Rows from block 9, named by matrix and row number. Each number is 128 + 32 x the weight over its row's rms, rounded and kept within 0 to 255. All counts start at 0. Numbers have three digits each. After the name is the row's rms in percent of the matrix's.
# convs0: reduce pointwise conv (model.blocks.9.convs.0.weight, 336x384x1x1), inputs 77-153
convs0.125 109:165111128092087129125138141070154069115149085070163118133093187208159107126120134152090196037078162194131164128092171140085129125092087140117124146131128124124139087187091158116146133103139110164105092123185143115165163204077175148
convs0.126 104:084166154083136071109122154113077134161113079152117133163144159047137108155122158162093133145110191131121162157135075079137121176161138094174093162181158123128125182161159134147109129103199105108122160153183195103151095164132184143
convs0.127 093:124165123119087138189086138111043136104114140109123118106154108120103155110113165094080168109111142161085120171150120125068125143122086162091078098098143104114109144042187109214141139120158185135150090119110143086095163095145172176
convs0.128 095:201137109138154076098156144144075175180129083078110025137023098170139090144199134114107133181152157108121117086152131107134157162131171150133117059137075121146118215157175114126093132121189085123109091077167156066093115134101100090
convs0.129 113:128132152212148136111080134084089065105112070151116110101130208149109123135125069099086139083124102171097133157149075166154095165124105104128082116130123101141155109156147131081100150159179137152137088130087151125103080121110096017
convs0.130 090:236147165149127130102156108098140099097124088153151096135139107083146065117139115175128215167123132119127201135080142138148124138110115104165085115115093129150101102146148144085100099093141146166122131098110143138155091160163114139
convs0.131 112:139087114138152094130139137110082206082139109127201134082158181104066158115119052141118135125121166159123146161113140212200134172116180193109109133083090091162107144110085134152096123140139142106130167149139089149115094115123176143
convs0.132 097:157162096112128129146115173090135102153139107079177095090087157164112131118171128100105114142121150111120145123191071093151205097154139095177071095147125129129128110081146121141111141125165147136090120129110084105103185097116146107
convs0.133 100:171149154101144193145134111134114121121144082121166116141189162072096139126121140194167132094181182089168131093180125138125128077157148127101110105078064121151097124125122082098194082144150105189174140150162190153145153103071119115
convs0.134 104:099131107135175101076125101213047096161134131034135106148186164114158126153082136078195062111177100090102077145141088135136074084178173091117068106125155122105178107142136121162154147042121101168090144166148176081146102107168121137
convs0.135 104:162125131162102128136104114122158098140118137096105126132117132074124157100118126163087110064093105133184088128162139116102105109169165097143139163183210118144160081141112075106143067082154107126138091108121131164166109107111101120
convs0.136 109:106095180115122137177113128106131119119150120136095107147075116099141163105152104110157152135137117115090045180096153073090156161147114131095125078165125151143152174072142139133114136116165117123129120121128139211072128132109148174
convs0.137 105:174072102157120116212175105164118105184127192180127092151087187091101117170085143148137186119142157127176113132091170130135088109125096122197151188164109086129146104184109133115139133186100112074132143184108119084101126132094071100
convs0.138 109:145114149111092124135116091187116188066131136122088067110158122067133090102092134122090127130154145113129119127101112159143097101138157118181146193237132090151149123114122128094057141137066101193131150104131128157141104124115159119
convs0.139 097:171134115089076193157170119154101134157149139131103175103136088089114091103107159168066128065099138083087109117133091166091178074114115130229147146156121142131108173156091138128137098092149168105129085122085194122131120056123139204
convs0.140 097:132159107130073108085181102156181165104107119130110107121126183089129107086177146148131155160156141105150082129155154107171113114163124088168112119165099157161146152095094106090143060086103129121125141136157078137138109099159118117
convs0.141 097:106071131115167168096119099135132193078062134117104133147145081187152135163096100142116135115164205108094139133054136100117130094145117147074117132123151098163144120101135116147141099125097167167130137122134120120201122129124136128
convs0.142 096:150108195092110123165074113126100114138098128138138084208091120148098167104160093129154070102137088142148127124099157181131098165122148143108161175076140157089140116171115136155080112101092098091072134126176135104148142105130084130
convs0.143 096:136177163124145126074176137112079126090142117160142142123119164145121093192103086128085112146131155136151160129136161099088141075147135091166102151197104104136146139154123087079158086143104151156124121098132075128197104152083119166
convs0.144 097:069092114129097152142131142126103211191103182116083102140125104101119174119126107147133130120163169188115159081118175154194175157098160161125105136105062097192106092127089170165098092124158145151123142171106100124145112151181110191
convs0.145 113:099125101161116146125124103117118104115121103141160121105136118159152106149129122123091144118113074111108137182074163132122091115153045204136088245125094144126106194117121159115094169111171115121105125154094136188173160188126138111
convs0.146 096:131143140086150075145170133160137117106116111157154208092113184106064154122166126125114090123151115164069125204153127113146049079153134130135127065149172077090097169118166097160108120174152131072112166131129110143112132119125125068
convs0.147 096:108131068113131094140161154171127090167084125102117085099082136082093110083093156144135077108167149145137094100097134155124183091181098175127175140095115144121103070126050154122088176117145117096064135116132144122101124153140164095
convs0.148 099:123174154153143136119113146179131170134119140155213123100103142134115127138157116141116080194122139107122072147032127105181095098125143130118142056142131157093174133125115115137102116142132087143142144148065094131138116190166132117
convs0.149 111:103101117162106112124052136082091140086135109097148105141135145100135156126136115150093106114116094189093104125099121177151115137197098144112138125097091157088131128166097092114129157099147146196123099100101144114146129113189089094
convs0.150 100:170083078144145079095093074120127181100108091127082099132145097144152205130098142124092123126097112140128076101129103064085097174156100132159142153072154140145111126167040121156143144163157096176096161163162132063197086093125116152
convs0.151 095:155188133101162113104158220109130106135131142139170228119171139080088105146108162123127100050132129123123135033123144050198065107108127167076147145111139177145185178132143128152131146163117117153112145128078106141161141107160088145
convs0.152 104:096107158141092105133156075142069155115131163105132092115127165184167110147107108146108144131103240108067078137097127103099175082149132110164107117146142066125120154105168126113120105106163134107091116185136153100143085100112127101
convs0.153 102:127080176088126218092124134127106169143158051157072137155106140128122108112054187143119140128128204129125099123113149122101086138147075082145126128115123082012089094122104117102164204081140137134072117108136086130142104097140166212
convs0.154 118:145153161125165192139156090182111130155120230172130083132096147155135164157180103096121072160127150132100140089109127139122105114121136112122095099154100080128150129144130128163083133210149099105161157103122126170103206125093131088
convs0.155 105:108213082143121088100134156160164094106161105124097098138119104111139124105193113127211142121135094185152138075114103134103133128114190132097094073134091107102145164083141127116080111109130093109096132122164159057151124107187136119
convs0.156 105:209144154099146158119176159096106132134080086109138070057144149189172145146166112089108090151146105152155161167122117097168135120135098146139084105112187095095047148082138112134132077168154131096073148145166104113077125145104129134
convs0.157 096:123119103107133165084113141101158097084125174080141146148127167227119150134147153094130096112124119119133142125097095137078120104079141102115111145098131120107088157109110134128095124139128131162147116098083094112136051198159127108
convs0.158 104:114116138134176123151057133114096119107154121115128065098114119064144134143088140135156147121080111137096112165137147124121171132130184111181164140172132145158094131160090130099138089104147135135149162116087075086098093168065179102
convs0.159 094:120084106061130158120166196146142077143131076191135128156071098129130109129128090186084100144164104142069087173129163136108121194101144099080157125151110145143147125177124160086130108102118179093161120213074106128139127108131159117
convs0.160 097:172147122144092071142115109168079148129121125141060089126109060140140125170136130159173139108133077136154093103154151073102122082143078139091075087117128141121120160137085136100131113141131124179122105069127094102106120096108131115
convs0.161 093:126118142154097123126116141141098136108079211134164123119101159083085132063097105117168190114152140075099098147150146138131076093135110124157149134120150109142127189142101129181147149194147141236084157084135144087129134117126174121
convs0.162 096:139137123191101111127116202128138127125071076175179098129110134162089139142149103083137134172101169111146137126101126148113125125125149189097071099121096141102163110106093122144112071139119165070152094179098095084102091087085119130
convs0.163 120:077096193177167180171125128161149107149144123113126104118202085135076141133143126225112130109110107102105170132112113122068124163090120140157121138120166066096117104107092116122135164132111121105176176099108149131076163185149106119
convs0.164 098:138070108151178139136160182067124113078127132174114089073128152144126115126113144164176106088139094100083155119106108149137105113127179101097140089124056157134053144130136121131137078105162113171094100122123146146159086170169136076
convs0.165 102:145168065106126176114103152076101132131109089172100181174121139121113148109202178055121098129176123146185160166124135130089087189118089156159241129121148179119133171077130139168214091141144144161128110091113097122128093117122091156
convs0.166 109:111150093118158075130156095089154131147120101141106132117109116041114071150129140106101099172153140106130099139135154086139150140174119133174142088126095179171138153131187141143114112146118137149111143097157178099121106093123094138
convs0.167 092:148048074113095111134079142085175070041104069104115171087105117116131163101119199117125151114131150144170119147121127144195120146168181095115132151102121116152097144125152126160212114147138108087101085126129083171150108110095094116
convs0.168 096:099151103161195162132142142163136216140096101136134154086085172138133101089113100217138121158171161133093127099102150086170141099169108160127158137143101177122189151080122144116145149136173188099116168096095132111158181135126191144
convs0.169 105:103131131079129086109111111126136160122101121112090178103103147139079167130090130141120125085087208089153159103154129157130195161162116124088112101088088127156080212167136083139138103140130089139135091132129153091145150140169167170
convs0.170 092:085072124161105146119137130115155162065192137121111129189100109154168149093121124161130104077069094234176115102144124083147109054087112108142141089122116109165148088144113119112183146112114089165157147162133073124094121116124146151
convs0.171 089:119088156082143141132178133110150113111184123111058176190135133082130133128144086143123106102112113180135172162133143065106146139093069158093106053144116097140172153082164127153131126114109092094126130159139144116188097100113120166
convs0.172 100:145142138091129195114066075138176138136155152122102129147123149092141145134130111195155118064120130161134202085138090111071073179039167129134113142126153088107113127087099144098187091125126082118176111154141081107155109182088115137
convs0.173 095:151118110071066086172125125112143084122162130146114158071122179086094130111088138129146097142088143135120143132125110193111106103120092135114149173151149129127178172148120120124145133208208136147146132168153152121108125151118108145
convs0.174 098:127046101141138133070161135136163124125146142105130131140125093123155100124134095116079189093187085176141110099088109127107155198121089098120111169133111104126169121192150113107147148109255166132157124104139115178083125123126152048
convs0.175 097:116124143116099136158161153175125122140145133138152163109083138125173105093098144083147104131119125106059152096118126109155075141148140158084097153119115158055127126239155159115078099157125072179140152159121111145083097113160087140
convs0.176 103:204117113084130132169151071120170100113126073090086124119134117114059141131150179171138176112125164120119154156119131104117135168115115121114149104152114145116131107108140173159130123168077060082151145086125136130133146153130123198
convs0.177 090:100125087062133104135132177081130131124118106103147048143120111134105126100126095185167151085119140125143083104104186109112180110126107083081124105145162084139086196156113130106157122152116105139126163118117111205154102124115131169
convs0.178 097:120154122162145131179122107081141109096100135121187075191160077127096153125113082063096088156097125125111135063144179180143156135175135106095153100153089164187177136089160111117144160127129108140130079105124142185151161053121072118
convs0.179 095:117184143155105127127061096223167124124117215179148049190135122170132183083165116118178089148087129084118157127168065134130134088106127183108109143110114161178106159131139151177142135138144119126114188161104185133076175130134088175
convs0.180 100:155202123146151142109137084255139176121109194125124131201141100143092116172131113042062144062117092138173108132078080170143092121152112136081158130122121114161100079070144177124153138142056100148138085130089177129095065116121164128
convs0.181 098:133155190098092062086156102126199106168052086164082159145152180125209122096097121096095144138109149124128108085158094118148090103078186110124151106144128139136126108115114157139129087109117121070157126182090136112192149089122154149
convs0.182 100:132175121124152088098146140140129144088123152176131168144092150148135097136103093153091103069127126118053072123123106156182099116182092141130182111130138105112093103132124113165111098100113040089090106169087120148159120157128136060
convs0.183 099:151122129195143160183126113082141066127189053127149103113199137119145166160121099117153090111079113171114091177118127096158147101136088141153100123126115142087149150131142168120116153092136122145095135076111178142122108079161185123
convs0.184 094:109075100141144161165090160126055122113149138179167130109184128189156097098162121154065091126117121144107084108093128130139109169182246129096161169090088114087113117093153118089085076085178149118085089101113174107116096145133112115
convs0.185 100:094123075101145097111086176114137129117172114114082134110082114138112134129155116179105143071122132157121159190189084151136101132138115123168127135110138105120111132183104143112198135150170193139115120103136081094164145129121169086
convs0.186 110:136073112118135192125081108067119153130121073167194093127137100112144123119127074141093126168132093138113084131085159158179097163084099113102187116095089120091113091090173139121128142161144094077128072089149067127150131224150173145
convs0.187 100:132125064120159096199122097118152043139204129161117200144115110087159147145091115127158111098067117130079138164123131146102098069117145082090069036145159104117117117109172190062205120080123105135118145124115164115144135159108051140
convs0.188 099:133138108185129177140074119078137106139134127172174070122077143119121146065111154149096084131081148080068088119113148102088086137134081141134126100088142134111137147114160136156136121123103154069124156170144156109178139116104111084
convs0.189 096:150109174081145091075120132105090101142105118115171163151120148159112149207111138144185120099143165096112085097154103092163106148129091174084186120175130115132115074099176094163200126187219089141090169126099126100123096122133214167
convs0.190 093:144127127069100180159120111100098101062167113101159182141126166109082077094115097163076104118140087131102131141114117135156151110125114074162151122115177161120142156115145194165171207111106121102163075116118155092166078173087125110
convs0.191 111:164114119102197138085160112174135157071117088170092180136094146136123111147121196069158129141171111139121148077139182129117084057105085153122130176115124118056097119149182136143111119147127141089173090110152108071088077078119085106
convs0.192 097:143140164096164147113089213101143092080134163120125147142148117150143123104123122130163128105145177135094180083098096079107066140146113101141112133094122077115119130157106102136160103173126149116084173172080103109101091129111178177
convs0.193 098:149167136098143098161208138117140139116144109109109116154096071173118085139106108132111145196132159105119119189115140164107167176118071061106131098152141104152144122131138116062101079147141179098089095154103114090131100188139175130
convs0.194 092:133112187104120190156106146080107164112115097125108167140118114166124161140105132156142199144141077120123088121112149117116163127117119112052115115134199149174102162120147096079079146122164123063126123072124062102110142169105157152
convs0.195 092:084126162151115138127159073108139124162114201115159140176203092142067131129177142131100123130118136135229106144139143099111076118186182071153103129144098110103143160094133157144136130125136140136123090111124153146118141127085107099
convs0.196 093:105074125133130081138156135214161152101143150153114168072178101100133075152148141099040117093146087053101118139140177146096144113180169141115177148145140145101175124133098117120179097132112071105053123185080195131081168153138127163
convs0.197 095:144063111094115112114195094166140119141096153118174147136165084153110203128138141140113099100139103055175130154128114112097103149113117130157180090186090082153181144119123110180135109117104151085167119153141110125188147095118080064
convs0.198 099:151128191100125167117110123131149100127152126109109078071100108109104067104093194117166145152148139191128180077114118159147092191114102125087127113113105143148077134167077209096076223147123119112178110113109114122096097164100114126
convs0.199 093:115106162149122119133117140129123145191137197131135184101091079145106124065187195087144123157095155125141140082174112167184131167149079255138146141172125124065200103111076103134133117077137105126136140111097106137139134143162145125
convs0.200 091:088150091119066079142084147099094118169159068021138124166147136100081206140113123143159110108140149161097141113154147149094144130167078124107147122145130152112126073111149126100157151108144165113132086092163137176069165144130105169
convs0.201 091:161074097097147182139134104130152151109041099170123096145155106100207139094139109190156103160155138168124155120107138163136174129110130123128128209144176094168091134118104125155100110085090165152143106089125166132127148169068201125
convs0.202 090:109150146166087161124104148093180160148152110107104113110124166118183109128103155148057132099091096161135131133116108099143126146151105159195107126119143105065187087081104158132132074114213133099133102111186165127127146113151121156
convs0.203 093:143212100152083159227198116086156118119157109148171097132107124240099150112142148097105163147139115079169126110138132079117109157150123185103101149090140096150098112154084082153128140132129109168161102116084118127148143159101190087
convs0.204 114:138108174201108125111110060161085107144114123144064130143139150126158154099164131110124087123095203083097121133137157089085116145139185146117169097188146080133103082149123099018119099100153116113137098082139147120108110077051164122
convs0.205 093:099138125143153098149081104172134171080096117055152092137100142139067103117131116162121109139140086133141255177169121161133125118103144109112105113181139130141127113172154093154132137073195121121113123113115129176079115127133197112
convs0.206 098:127174112130147091136157108201089172106126089129133186116113102148090170085178192132116098165110165159121102068128159071153178122129106131164162116195101095182086087110104109134147131108159148139147081131151110113166185173121120134
convs0.207 094:120140122089146156178142128091109104141133161149129122156103140081152136090133099201132117129085108129139150128127157172144165056163117141125111151118139181066144116198138147108144129131098151163123113128116158136072124163099120144
convs0.208 094:153182149056162131149141091175136136108094156160117145100134120114096172123089113140060161118122138144121134127158179146076136166092144146104170119133108144116097133138072170120082087179061166140136115167101165163148117148117140143
convs0.209 094:114081153093093080128128144134091151130151100165118155119168124137153130110114150130192171196127160145071124140039059165136123149148101177110090161103167100132153138098117146169123125146136135158189140123158103116134134130147139166
convs0.210 101:155099128138154134110137147207144140177169136186129178111114108107050102085093072112140104133128112111100095144087142161145144104124095148111138145162110100134059131093120132106190100108108138158127137077133158134110117126115133102
convs0.211 112:145104132131179147153046132171123113107090126115107102143132102103108097123179144160112174148119157089131097173111082136089088087113124120140115120109151187161189088094129111159082144099194073098122152099174118108116166105033135143
convs0.212 097:070157114080169081126115112116144135086105085133136104133107211118141103122166153143078078098090118097150176104086153149117177130146035150125130157134164140146055143163111158189144166185128116161104147137142130113148152083070143136
convs0.213 122:118064124114168132144085112122149159089172116081123112141129116118110208113117122085114144135131107171129197130126164138095069079096136138091113128129102117096118130149088123140120010116129127110095063145113083122109079098156136167
convs0.214 099:105124154131158122136145083054135154109109165058090098122165137128087189076107137134113078145200099154086136175096083098069142101089182099151138138109175139112081187097163121110162102130104101114130086098151087121109138198099112131
convs0.215 097:162098142066116133191121091097104148155092108084110119176151152177161170124129127121146151087101174118210137143162188166107129174109139106129098115138155138097167178167153133106136143125179137153076142111120113179123183146103149165
convs0.216 087:169157105184172151115070066152082089153128111181097105124103154112121082153122117120136161106153094140149120132193216122171127127129162096113104186116127132134123140149112075108101153081086168061065139151114182170129129124148108146
convs0.217 103:186179127107150125127098066129140130146155153120151100140147189162111132135138166197166127145135123100116101106104148108111105158081128104136127116132130114110092155130151063147093109176174100122127144175135106099145171116045174203
convs0.218 108:097095100119095136168135142149131166113115172153136056159137136149053141156142121090117150096118157127099106137158096133077157088120135151143166126118118122087114078185161139128151121081105170078133141075203080139112145145168163117
convs0.219 095:112087105107130146096160150093146093125167152111094123138102126177133141182089149114109110118119176117171155114131122118070133125117063095077088129110141163194136111087184151124089052203115092118108123102104200106104161162135085198
convs0.220 102:132137173095143154139132104040101130125165131106131127132151154172145132142099132108087105057123183085186105114106132093144135204135145155138136155132160168062150122083127098142140085182072167109133100112086099130115162110066166209
convs0.221 092:171113088107156134095185111093127116117093078120163182112184137196187126156167133152116111156133124108132158167075201208089109129133134142088118142188162210167150101168148058078139156106110128131134108117068151176163076145182141151
convs0.222 101:084045177131126156154152140156107113144126122095119112106121112139092131161113146033149117138138094070104125120087097094094175089110115170168063103116127146119114145143104146110107164110139122080076170122127073132070171124063134117
convs0.223 103:175123120089122089177118077097097084140133094137147135078121099125172124060135112172141077135120100117080189121083138154120137058123140154152131172154092088139130078136116126120173088082085133148148161160114173139134111118071089150
convs0.224 110:119135074074106123096172110116084132065074102111158178102168096151149121105154124180152106098169143145120117198119202109099168093103127118150138126132167079097160166105129154115134125146187133103116145092094074175167176102109078141
convs0.225 103:173202089168158156140135127176146074152125170191139069102076140128136077166085059098194099081191145125132101097116139152150107121155136199126141169127114127109134147129147118159124158151100124073067108105111200162083160209074113192
convs0.226 096:155123147095092110115128078107114119138068139120095124192140051109106130104159123116118089125132117122155155108172117123137080115138098158076094183109150061051180106089121170124162160116123124075154093128119118108066118094113069134
convs0.227 087:212125066116150138128117122161104134115128110095143097131088186159168109102117166130096138141158113156125126112092151158091105110170123121108116099114119130117131084142166128071140071120109087120090096145157149143148145118110120181
convs0.228 099:117154110092074103121119122078142171161114110099144077123129119095091155151163082089111105157132123130154090089124080097108119168090098139146150101140108179132149151089101099093110139156095112175132130104137144161133161118133115127
convs0.229 094:173135160116169171153111109066136111173179135118134129163110105120166064165081135111122143172164186114116134071179164155144124132114138074132079166152146137173110102125169106122140137156111125121139147162175196158156126107118115107
convs0.230 104:152135127147071092167125107090151122109095114146124183128160148080118162127168149074097114108146145059146111101112116144079045154160131169166150096152107102135108142117098195116106159129139109134132087127146105132099045139147193120
convs0.231 098:134130144137064184113161148178183111093158159164145115155113130125096156101045126117138055113078123217209161089126147089038124073173160084133083101093137125140116129076124098146132137130100142100118129066107149110131094112141064181
convs0.232 107:135128137155155115088155195146158167182111072131107113161109154101161068096200090152125070086158108214159113146141177133194103121122132160126098120119150191125088106154132097109095149097099081157124113129134078156196141139101118128
convs0.233 100:152153151167166092123140099137070106135064146150152142113133117128077120120103096109116164092145126118113136096146082184143128113143084121108151140179158146142060197068138130131098149155111169150098139089189110065128128081103100124
convs0.234 094:130120099110101089162144139131113089151109155153135186082145151101110128127134146101118129165153132146117160147129216116109134110118138126076154120115111114164158175100128133174175119163151114150116059082129088149046148141143114119
convs0.235 103:146132079134207127148197095110137161049152116114081125132143122110177140140163083119138203125111113098134133116137108133054101137096156162140078163155110120124097146100193106127121116113160114126095177132167148152107129123185086167
convs0.236 098:189022075124151124097104134081130114122092100187106068116082113124113135129127103169148138096129120170098093145113131083102160150124129081171142154094155148124099121208196125126115088142190078084150172131106135152113149094083153063
convs0.237 100:104149098147113174074104140141170130098124096171175094152106181120159151094129084114140108114125171133111126139130178111135107052130129201184132123132164127144126153153133128043210176172161125120108169073075158113142126049134100130
convs0.238 098:136147131104136160102136135176193117126136192174177116170110128149118097072048087129153059156153091209092127056081191102201091114170113182137102085158145078114120166088089150142097107148160106155170175158132152122065098107125144070
convs0.239 094:082090091149135178169092095167118102097093089118079118147113146124099142084106148161115156077054043145123202183105104106171106126148118219113152104075138176127124090126102109114080135089158057111126164163153096098127150113152087125
convs0.240 092:172086136202104122134082136072110213100067135159083116124161106113072133085135127173131121107051129118156107149094141200145110111118133142130195126144113109131134100140114118192112123174125145151130127144106142124080106148146157137
convs0.241 087:106112158113126194136151166089087129076108102099119153153121193099118090138131129179123083175088085098117113121161167089100136174105134154141206154188118123140125117150136092135054147095196060149209100196134112102136144113157070186
convs0.242 092:156095088091170080172118135102158150077162074169151129186123147182124099106104091118094153085168104150160104214103168151157123123138165159154133119214141136156098143178188157138091137148162159120154124113147141159107141104168164135
convs0.243 099:068098141205181074150097131188154137101180120147168076125112195127125162142140066127194148133097137106118089112135112155216209133095160127132088116171102097164096125084140176087129160136088130159115057112109133128132184119146171142
convs0.244 091:244081160130124095105161116136116132210110174085153131123110080146126094091088161130111126115160185116086103219111104120115087114154118146132113180123123132206131130111085111089149170165090106143104106173078127096114159149119144082
convs0.245 095:142193139100126141156129066110093142095211103066153119164155111158056116131139128123129147084167152127068100100142141087170110091178140099101170095155134128128141116085155112065199146144129118109143117158069097136100127124149183171
convs0.246 096:120076101119130129098143086133183168086131092165087112112137169077104101099124163120158122146077125199101101092143105108118176158150128104131106093129150113130091144103104115145166130166131149131114132085185054136148163118114168152
convs0.247 092:170092201126178088088140107131157131081137101124101116116145145096147134133133156112136088213149110107087148146179104152137084169145117093118151134125095131138071129095120133164119096091137155121166076155112154159123110115134124147
convs0.248 103:118130109170131140132146156078136146165108088123102137124117128084124153083102127078137104129127146128140086200152092098127126134142083059114148134091172163155089098104146203169193090083120145138135154176140093127072065145111179095
convs0.249 107:128124120107167102118140115138165099157105051135124160121172174099200122119124060086152134146162100200060131133134155079107142122138116124110070074119121163128120104124122140028122121117154049081146204095182113121175096116086130155
convs0.250 105:173184120112115137097157086140191112144089160184151100118177120145144165097137090076117120151105105147144172175136163113133137055122132078122076113106119128070185119128124097189108105103120109054129107136101184060148108113097158131
convs0.251 112:202164127114115134118119154179125207093193172091036100112166103176123114093112149114155138108126141086114115072143108142101131093104116109158151066102105128166097133148109139112081125107202124156087125146171177069083112113158183144
convs0.252 096:102108124168165111161064076161156097152109114104088113107126133106132126105151201192136164156089077124063072105124136141082138160097132076180090113112120129115116182099080153148072121141200116171116128087133119175107188068075119147
convs0.253 087:115155083152207131059086150122192158159117122088137104133125126099119092095124140100080108060102141088124150146158129120142118116143122087118112136143108122076150111152177170136167150044175125196112149111155152104118166145107081145
convs0.254 096:119106107135145115123144135088129131125165078168088096174167073154167188143077127157105074181156094124225125116141138130122135100132085150153175143155161110116156113159101146072113060164106137178109133192072073101084120139106137086
convs0.255 100:150103085144135085115135127115144095119063144106182128151068095108115113138126176141074135132058125140145117154087087163079133118116112112141154074219080158103105115099080142058170073201173142117126102155072095175174144171119064151
convs0.256 092:108161075114084081150117132135120075116122050076115116132208077124165134106084156088100109079168127111122151140108163098138121124156141168176103163173125166114134095117112095109151127123146165143149144137093155107113096120185122182
convs0.257 089:113104165127171064147124149051122117091117091121094185164117133083148145105126103112084063107154175110072113130172088122106167104141098138164142120135104142154092108126063118129073088126097108127082074187141114126148155120098112144
convs0.258 094:199126114134132094169093101119140101078180133113159121079142140084115125150127144137100070122163127087137156102092118105144117177145089105147176122099108126130184147089083129093123159094151186094162104128107173127132108111206202127
convs0.259 093:085093090129107218144133126098101131166169163132135167167067166058098136169130092142161084128169130130158104101098123165140073131140132121157130097164157178106117088143154131071171101146163119163139131195106150126156132187118116146
convs0.260 091:153112162143122133080145149143142110185094067228120113112075071140088121152151127118166140106143136117099135103129098117073127195149113084166106074126097097105111089146089120135143148143125127164192069139125079101106110133151174073
convs0.261 104:110116143159155131094147112179178122123165126094071062120172137156095159094095059085150139121167127105093112098134128131139188164123202169133118118103144137128162119149117165133112107088111130158153109105173097116096150118128103132
convs0.262 100:131107087117143122112135169096102122208127163118140144082058136065162140152110152069135115156140135103131142102118095167123175049168162117077150184124132122138130083141084163178213159089128177097100126117153076095102099140140125145
convs0.263 103:183190186083142086174142128121161154117097172123082097121137149146148122131110174125105119102145108135108106107073067156094109147127084117119137165082127145091080096132107144169124118148161062173086182096099131159154093125123130104
convs0.264 093:188114108124106098118222110114171096075186146105119157157074089144091041113136133082142162090118138151085149152139079176137104148135143103067185133128156111157116136084146161135129113101070114094085110116164083134070090137149156152
convs0.265 090:140115113135131085133160108131100173119108109103110128117129090113193145110089114141139087137103128139162155077121150114089103170075190148118129123088170166184107125135136142061195158072123093170142134129119168162152106120160158166
convs0.266 098:125100130126134119105091192142209176121152157150139171124090111147091132122045093095171159126187215117118114133068126150102126144202104096149127099119103068158120129117073102150131138079137117155178104140149103113232072157132102144
convs0.267 097:152113152080148109134206056113167141135130069090105122145169073160122161133136065169118096135058142134054111119084051150128155169125125065086110115131078167117133149133087071145105126095130117136116136122132146101156137114114144074
convs0.268 104:093171145094113084102163115130102131123126215161101142137130184068189126160083166124111159143142125149110185150115157095137122155087157114132137165107109084216117077150096161123100134190119127063103116078089120097165156122122119152
convs0.269 090:188097128082162114112107134130132128109094128094128134175207202166113094123160108159138166122112085183069133134139181143118124099126097147150175134197121119110068139130084115127116102106164118163117172125156126117147143190118158140
convs0.270 095:108140089138117059151106147110155114087116079073070159191121177091076101130120169106145129138120101113157122136157100080091053117175167064103085106183122102150071104110126068121144110109103101173122112161102111145096092112194095113
convs0.271 105:124128090089121129075117164113157067117159183109117127105132208031160168086080150125135085139178255143101149125155121112183086181137155170104093147139076123116091133089079206157223059130152148130124141120146145177100129112070126103
convs0.272 107:196036126130145093173119107207122082127078133102185105129085164126128090158146112139135096137113129155100107063151129082093160221139133071094169164110163133127113109153127095180184185131242144098157127133134107133145155149109176128
convs0.273 113:090142146112095105175123131115070159116145095093120151129097176157155116096141095189155087102142128120141118149121098135141178132133094084126119122131150090096114161109115112128138132107093092099142120166132115146125063145099112094
convs0.274 088:108144098118096162077125112084094135126116107125112103133143143113135184143172130111138116137064061107118133150173109105116137199103099162145137089167151144153173098104173101102168120214142085104129167111126145104071134109126084127
convs0.275 110:097124108099124077178165115147119134129144149091154107182075140162136127156060149189137086122130085093100132101039115106145120129095131114162123121076102119109106117038161098174153168162134146090111069150066163152108073177155186100
convs0.276 103:131090117092151102116185187134101113132115141145150169141082151158095051121146125096183115173181113136111104153149058118167121110105103161132156137087052137134155103089149131100154131101097151103158148126176088102112086133144165109
convs0.277 104:184135077084120144145161092143109063075133119099060140141128131126151093126126123119119130082089124129140073102163157126108120113109116175099144147157087103117089107100180162125118161171129066123078077089171082079043092088110136132
convs0.278 100:095146127066124083090069143103111124122082181113150079088112099129122097057146098115120144119151115215111140099107090099187093090122095090143092163098146115173123201113062120173192119091111128143137065120211121146119060124116144131
convs0.279 085:191178100133120043145166096082131182207138117110087074144149126101088118088112144090111096071114122098166106146143103084144089080139090108072077149115034088105099135153110143128101080094126085112157098097098041149116121129089145102
convs0.280 111:136118085160099120127122132105080175140122147147115162155109103121170155143144116114140136100096130128103140190107121104074127089150137086117158060123097109153088081085117129084097115155130138154094109166109062158120079138125086137
convs0.281 096:029112152150149113089109044182141162113087105205096132139098125167144167121112099156106080101084065118137109151078196156122084217056117124154151073089153123140123165141133106090065137114107129154103111132119095150158083106128083071
convs0.282 103:092112108130127139144144151138120090150103174130141089077112135086161120164119115180135141176163078114188128046101109145122105108168123101127125125107061082095118138181109099144118070140092101134133115089133097132217202143078115174
convs0.283 097:009126101122152084080132128176164111117132166135119128079121073134125110142075079127110104081137160156130234123137104106127097106116152180133123107112086127172087097105114099130105158116087129124150093145165128152173073111166117133
convs0.284 103:177126105130169120201105109176131146100132099224083168138126171133065121126146069092107152138142128126174137067098124114111193151126124124137115144146176120094147133209132143128112169120177160126162138139096172166091089109081112072
convs0.285 089:096031153133170106118135131102104177152104155226118098193115142134118140175124132091119098114174149120099084137099146139163113096167099126120176136122146067140119135123115123090118220086125172154165171168041075191153161147132210119
convs0.286 106:111104097065125173161152127174158185093126119096162108129147201174109158107133119130179135106077131138136187066125105131164143149146114125108083174116086140061127080151084038127129153122174141075143134124081178098143179145123164144
convs0.287 096:255134147105094053228111161090112090184090134129114145137095154150092063120151137093110094120143160117126175110104154151147117076081156142106100111126109106135128142083137103124104145112114152109151136120134119130115106139144076105
convs0.288 118:108108136179144109088088178108145149132116161065132084144088221078090136123077102103139059121104090142125126159150142165137151181110128117109126143109155093118154120123081136133167120105152166106169171109150172099120097095121118084
convs0.289 107:160097177180123102166157120108129130082143124107138111128149091093128162066112102133088149136135119076124120126104113134107113101091176105136150093164108104144144126085096136071066079115126111098117152154090116161062096135141116131
convs0.290 106:125133126135169165218175113139114120105076132092072156099174179113127148144142164095112082078132163094160135127080100137115117126128160204095181132124136117065109139154214115110135161149102116106171077127171152148137148114121139086
convs0.291 088:151164161132124125083091135112221099097166106145198160145169089114098115153159145131165134092111079137125095105110125121143147140162122128166104138122092095160129207098180071198159144134099148192040149122117155063155114138133148162